python train.py --model="image classifier" --train_examples=48750 --image_size=32 --isotropic=false --activation="quick_gelu" --mlp_ratio=2 --widths=[64, 128, 256] --mixing="mixup" --beta1=0.95 --precondition_frequency=10 --one_sided=false --steps=10700 --batch_size=64 --adamw_weight_decay_other_params=0
Rows from block 3, named by matrix and row number. Rows with one number belong to one neuron. Each number is 50 + 12 x the weight over its row's rms, rounded and kept within 0 to 99. All counts start at 0.
# fc1: MLP up (model.blocks.3.mlp.fc1.weight, 256x128), inputs 86-127
# fc2: MLP down (model.blocks.3.mlp.fc2.weight, 128x256, transposed), outputs 86-127
fc1.195:39 45 39 53 53 50 49 00 60 42 72 45 54 40 57 60 41 37 51 37 57 50 61 55 45 59 55 22 44 43 59 50 50 52 47 49 40 43 51 33 51 41
fc1.196:55 61 58 61 50 58 74 73 44 48 24 43 53 55 44 59 53 53 50 22 45 41 54 52 56 58 52 43 53 48 47 56 40 37 75 54 56 45 51 73 51 36
fc1.197:40 40 33 59 48 73 49 45 58 46 46 54 50 56 42 39 51 54 48 43 64 43 52 55 63 43 42 73 31 39 42 58 57 49 70 49 52 37 63 38 72 52
fc1.198:38 26 48 27 57 49 45 55 43 32 28 49 37 41 55 44 75 56 47 38 56 35 56 50 44 52 62 56 68 40 49 51 42 70 48 48 65 47 84 63 35 46
fc1.199:59 30 42 37 61 39 51 63 59 68 49 67 49 62 51 38 57 50 53 50 62 48 65 62 41 35 55 86 29 53 46 42 51 41 80 53 48 33 61 51 55 45
fc1.200:58 24 59 45 56 57 43 42 51 74 46 46 51 67 42 70 36 52 41 48 67 45 57 32 61 59 52 38 46 24 51 54 52 50 60 60 47 38 52 52 46 43
fc1.201:42 49 28 35 36 49 67 41 57 65 56 82 44 49 70 50 49 38 61 52 43 46 57 46 52 33 40 42 40 13 43 34 82 58 58 72 29 40 68 51 63 45
fc1.202:42 27 36 46 72 62 59 50 59 60 54 52 60 32 53 52 65 67 40 51 73 40 58 63 39 55 60 50 60 64 57 55 67 65 30 47 22 54 40 52 54 56
fc1.203:37 32 43 58 59 65 60 48 51 62 45 63 53 52 42 60 43 34 48 44 48 44 39 65 50 70 17 38 45 79 52 62 58 41 47 58 74 55 29 33 48 48
fc1.204:50 45 48 44 52 52 54 47 46 27 63 37 36 46 63 52 38 52 52 40 44 80 86 49 44 58 52 62 59 60 43 47 69 36 42 38 49 53 56 33 58 41
fc1.205:58 56 58 51 51 49 54 46 41 45 32 39 48 32 51 47 24 45 45 64 58 63 45 42 33 52 12 32 51 39 45 56 45 28 62 50 46 58 63 69 66 48
fc1.206:67 48 54 64 68 60 47 54 13 52 51 30 47 26 43 65 61 52 41 55 55 54 39 57 44 49 53 38 42 60 54 54 62 43 59 53 68 46 60 38 27 47
fc1.207:47 49 52 63 61 47 96 82 48 35 56 33 26 74 29 51 47 43 40 35 37 32 19 55 65 29 36 45 28 75 40 57 55 51 69 59 46 68 61 58 48 41
fc1.208:46 54 51 28 37 28 53 38 55 40 39 75 50 47 46 60 50 63 50 46 50 41 61 52 69 36 45 50 57 53 38 49 46 50 37 69 55 57 55 20 65 49
fc1.209:34 46 41 31 41 61 42 49 50 47 42 46 36 50 64 39 63 50 52 56 40 63 12 28 44 52 34 52 68 38 49 65 36 44 39 45 48 31 33 50 56 46
fc1.210:71 46 52 29 56 46 60 61 52 48 44 52 71 64 62 43 52 44 43 48 64 42 59 35 52 67 18 51 54 51 48 57 63 60 69 44 59 48 46 52 42 43
fc1.211:54 28 38 33 54 77 72 44 64 41 57 64 51 31 51 51 56 42 38 55 49 65 58 31 42 65 54 30 37 29 34 64 50 30 62 60 47 59 43 58 55 52
fc1.212:25 44 45 48 37 63 36 55 60 44 41 50 40 35 39 67 71 61 78 43 43 53 47 56 50 79 76 48 69 58 45 50 39 59 55 33 37 51 45 49 46 45
fc1.213:46 60 22 41 51 57 55 61 52 61 45 65 26 54 57 54 57 41 63 53 46 49 46 44 54 66 70 61 41 41 68 44 22 44 40 52 36 60 63 53 46 49
fc1.214:52 43 63 50 71 60 87 56 56 38 55 54 30 45 40 66 55 56 37 39 42 37 34 75 63 54 49 46 54 34 41 57 48 69 80 66 64 32 51 40 55 48
fc1.215:68 57 24 67 60 52 56 51 50 48 61 36 42 40 49 69 51 47 33 59 55 60 64 45 50 58 65 43 41 50 41 66 31 33 63 54 58 42 57 72 55 49
fc1.216:50 43 51 50 70 63 49 21 54 35 68 50 51 41 51 54 47 74 46 39 49 54 38 47 60 52 53 37 53 61 51 41 51 46 51 62 56 90 42 60 42 32
fc1.217:56 40 69 59 45 49 55 44 59 50 68 53 55 69 57 46 51 44 35 29 42 39 41 55 50 48 49 53 54 51 53 54 48 63 61 63 40 60 76 53 40 54
fc1.218:39 46 64 56 13 67 54 60 73 58 52 64 48 55 59 42 62 49 43 61 58 81 43 39 42 84 61 42 62 64 58 26 44 44 56 59 65 32 55 56 38 51
fc1.219:38 36 54 30 58 60 28 43 52 57 55 60 92 46 61 52 29 46 39 47 57 52 35 58 57 48 37 55 50 52 45 26 77 45 47 45 17 42 44 32 65 59
fc1.220:41 31 50 59 82 56 40 60 36 21 50 52 37 39 71 56 43 48 35 44 77 45 59 61 55 50 50 47 34 50 35 51 50 81 45 63 72 68 50 51 54 53
fc1.221:63 41 51 36 45 65 55 63 45 64 40 60 48 42 60 68 56 44 28 75 49 62 41 41 48 50 23 79 47 47 19 56 38 50 71 52 57 51 52 61 42 47
fc1.222:39 33 72 41 51 53 31 56 41 55 61 47 43 33 59 44 51 60 49 50 54 71 11 62 53 58 45 52 35 64 69 67 60 53 40 47 53 53 44 51 62 45
fc1.223:65 40 52 49 71 53 88 31 57 54 73 52 56 45 55 62 42 38 33 33 47 46 54 61 35 40 61 54 35 31 35 45 79 53 40 35 48 60 53 55 72 45
fc1.224:33 23 54 75 62 53 45 43 54 48 49 53 50 44 46 61 50 14 58 52 62 44 47 37 49 45 37 41 54 61 43 60 58 48 46 57 67 62 33 46 38 55
fc1.225:55 40 65 51 56 53 84 46 44 66 71 77 50 48 57 42 61 27 54 42 42 42 73 43 59 38 58 69 34 93 46 38 55 42 42 63 45 45 55 60 26 64
fc1.226:56 43 50 49 58 48 52 55 52 58 55 49 55 08 55 36 44 55 53 32 47 49 62 55 36 50 50 44 31 49 53 34 54 54 41 55 59 47 44 27 54 44
fc1.227:31 29 56 43 51 60 52 00 67 38 67 57 53 62 45 53 36 61 52 56 52 55 46 57 56 64 34 71 51 48 42 35 46 63 50 50 37 60 46 48 50 74
fc1.228:51 47 68 29 59 67 43 60 41 38 67 61 53 45 50 51 59 85 39 64 48 61 46 34 79 42 56 38 43 50 41 70 52 69 55 49 43 39 56 48 38 54
fc1.229:65 74 37 41 52 40 48 57 39 42 60 61 50 61 52 46 34 43 53 49 71 60 51 51 54 60 39 47 77 58 30 44 65 60 48 44 23 53 50 44 49 50
fc1.230:28 25 54 63 50 60 65 61 42 47 49 50 50 45 59 28 33 63 51 38 30 59 54 30 34 69 61 66 72 62 79 68 50 45 53 35 57 30 59 41 19 44
fc2.195:55 35 52 35 48 51 59 44 54 30 52 40 44 43 47 56 56 45 45 69 38 55 51 45 34 50 46 53 49 44 54 53 58 51 43 45 54 60 76 42 54 08
fc2.196:54 34 54 47 36 67 46 37 72 62 60 73 41 63 44 65 41 55 58 53 56 66 46 44 47 42 48 50 59 24 40 56 30 77 40 45 38 33 59 56 40 37
fc2.197:54 56 33 24 36 71 20 40 39 52 48 39 19 42 70 35 37 65 48 61 43 65 31 41 53 32 46 51 39 58 50 53 66 62 49 56 54 50 42 57 49 44
fc2.198:49 34 57 54 54 43 43 50 44 65 45 34 51 60 28 49 37 42 62 47 50 41 35 44 35 61 70 64 50 72 60 67 32 59 51 44 45 43 54 51 59 28
fc2.199:31 28 36 54 31 57 53 51 56 57 50 56 54 60 35 49 71 57 59 70 71 57 53 45 53 65 56 64 43 61 20 27 44 59 61 68 45 56 37 73 44 57
fc2.200:63 44 54 63 75 38 52 54 58 26 55 31 62 54 65 43 66 69 56 57 42 66 53 56 37 47 69 54 52 47 43 67 49 40 52 43 35 74 45 40 41 62
fc2.201:63 56 61 60 42 62 41 37 58 48 49 68 59 48 48 60 57 41 96 49 38 62 49 66 53 25 56 48 65 47 35 59 71 54 23 58 49 53 38 55 44 36
fc2.202:58 41 66 51 43 37 40 40 56 48 59 66 62 42 17 37 54 58 63 47 62 70 59 52 46 49 43 24 52 59 69 41 36 55 43 56 39 22 65 64 37 56
fc2.203:48 44 57 54 37 63 68 57 46 63 60 53 69 41 40 43 38 34 56 48 55 48 45 45 50 46 67 54 62 43 70 68 23 48 42 75 38 53 53 58 57 40
fc2.204:69 57 36 61 39 32 54 69 69 39 42 46 75 27 68 30 65 41 50 39 45 42 43 51 42 63 45 54 55 67 48 40 54 54 53 59 48 50 41 31 43 51
fc2.205:48 59 48 64 51 24 54 49 47 59 41 60 59 38 30 53 55 48 34 50 56 40 26 42 42 33 53 43 45 34 48 54 45 57 40 29 60 56 33 43 27 41
fc2.206:51 63 55 41 48 63 68 41 59 64 51 47 53 46 54 38 48 41 39 59 52 57 56 67 50 43 51 46 48 45 45 64 30 66 48 70 40 67 53 44 46 67
fc2.207:54 45 45 31 32 46 63 51 48 43 50 52 55 50 41 50 32 62 54 31 84 46 53 55 51 41 22 53 72 28 67 53 27 59 47 58 50 23 49 58 50 35
fc2.208:38 51 45 51 55 55 32 37 58 56 55 36 33 49 70 46 62 54 58 57 44 61 50 37 63 53 55 64 57 49 53 51 45 30 40 28 37 20 52 32 50 37
fc2.209:50 66 49 42 61 51 50 55 46 63 56 39 62 64 53 70 48 47 35 57 26 42 58 42 52 48 41 55 56 46 73 44 60 46 57 59 60 45 36 40 54 72
fc2.210:76 36 53 50 53 43 35 53 52 62 60 58 79 72 67 27 52 52 47 48 40 51 61 47 85 57 29 50 39 44 65 63 37 54 34 46 51 58 58 47 59 53
fc2.211:56 56 71 62 37 36 46 51 67 67 32 50 44 52 68 62 50 75 70 47 47 44 51 59 53 55 51 42 44 71 44 65 44 64 48 44 55 39 49 69 70 49
fc2.212:61 53 53 40 59 60 41 64 53 64 51 50 63 44 58 23 36 55 46 41 53 39 53 44 12 59 47 54 52 38 44 46 50 76 42 67 65 30 48 46 81 52
fc2.213:76 33 38 68 39 58 36 50 54 49 64 42 41 39 75 46 65 29 61 53 55 28 56 50 44 52 57 45 60 35 70 30 25 30 34 59 71 60 43 34 58 55
fc2.214:59 54 53 39 44 57 39 46 76 40 53 57 67 75 47 54 62 37 31 46 44 50 34 48 49 40 48 51 36 54 48 60 34 60 65 36 46 64 56 40 60 50
fc2.215:39 37 59 87 44 46 47 48 62 61 44 48 60 37 42 53 35 63 77 43 47 46 61 57 37 38 65 46 28 46 53 69 46 69 31 57 46 39 54 57 54 43
fc2.216:71 57 51 77 40 34 75 45 46 39 49 37 38 62 70 60 46 48 46 39 55 56 59 48 37 54 41 48 35 40 34 58 39 62 51 49 45 42 58 65 54 66
fc2.217:44 52 77 25 48 46 45 54 31 69 53 29 48 38 65 56 27 54 61 61 47 48 77 47 50 58 31 63 57 38 51 46 55 55 42 70 63 50 44 53 57 42
fc2.218:49 51 33 67 54 50 35 55 46 52 57 46 42 38 62 42 62 64 57 62 59 43 49 60 49 47 49 62 49 56 62 45 33 64 61 35 63 33 30 51 65 63
fc2.219:37 70 54 45 36 35 33 48 56 41 35 87 52 41 56 58 68 54 49 44 44 48 35 47 62 58 26 50 32 50 65 50 22 41 59 56 58 59 39 35 47 71
fc2.220:30 64 42 52 61 37 49 36 42 55 33 44 57 58 86 67 48 51 65 40 51 58 53 57 52 81 53 51 45 45 56 41 44 48 48 26 52 66 39 54 50 49
fc2.221:76 49 55 69 44 42 66 59 65 49 60 45 41 60 58 51 48 64 61 48 58 72 56 36 70 38 50 64 49 58 49 66 57 65 60 32 61 62 56 46 74 58
fc2.222:55 53 42 63 33 52 53 43 59 54 53 57 26 53 39 45 53 65 48 36 28 73 66 50 63 34 49 50 46 60 57 59 58 38 45 44 40 42 62 64 44 58
fc2.223:64 49 34 65 51 32 42 44 43 61 53 64 33 45 44 57 41 44 54 53 22 46 58 49 41 48 58 46 57 56 70 48 66 68 62 45 57 68 61 59 38 45
fc2.224:49 55 46 56 37 44 49 46 59 51 62 54 40 53 67 34 51 43 49 35 70 60 43 66 38 52 44 47 34 64 55 74 50 71 49 69 45 62 57 39 31 37
fc2.225:47 42 56 49 59 61 34 31 33 19 30 58 90 61 47 67 46 53 57 29 32 29 48 40 50 61 46 75 54 53 54 24 39 38 53 54 37 48 60 67 56 64
fc2.226:41 53 37 56 50 56 55 39 47 69 34 53 48 32 31 56 59 43 51 52 54 56 69 45 41 38 50 44 61 62 27 62 40 61 42 63 45 47 57 47 62 51
fc2.227:58 44 47 25 42 56 47 51 50 50 51 60 49 41 55 41 65 45 24 57 45 44 57 59 36 50 62 61 47 51 63 32 63 47 40 24 53 54 33 52 43 58
fc2.228:52 73 50 59 78 39 47 63 63 29 46 45 56 58 47 47 48 65 47 49 50 29 42 68 60 60 64 51 41 37 59 53 59 62 59 49 51 66 44 50 74 44
fc2.229:50 57 60 43 40 36 32 45 52 35 58 59 58 37 51 47 43 37 36 56 52 55 63 35 64 62 33 37 12 55 50 40 57 44 89 51 39 37 41 29 26 35
fc2.230:43 59 34 69 39 46 42 63 50 70 38 63 60 56 28 43 53 53 51 63 65 48 58 45 51 55 59 55 49 58 55 47 37 46 50 44 66 52 31 46 63 69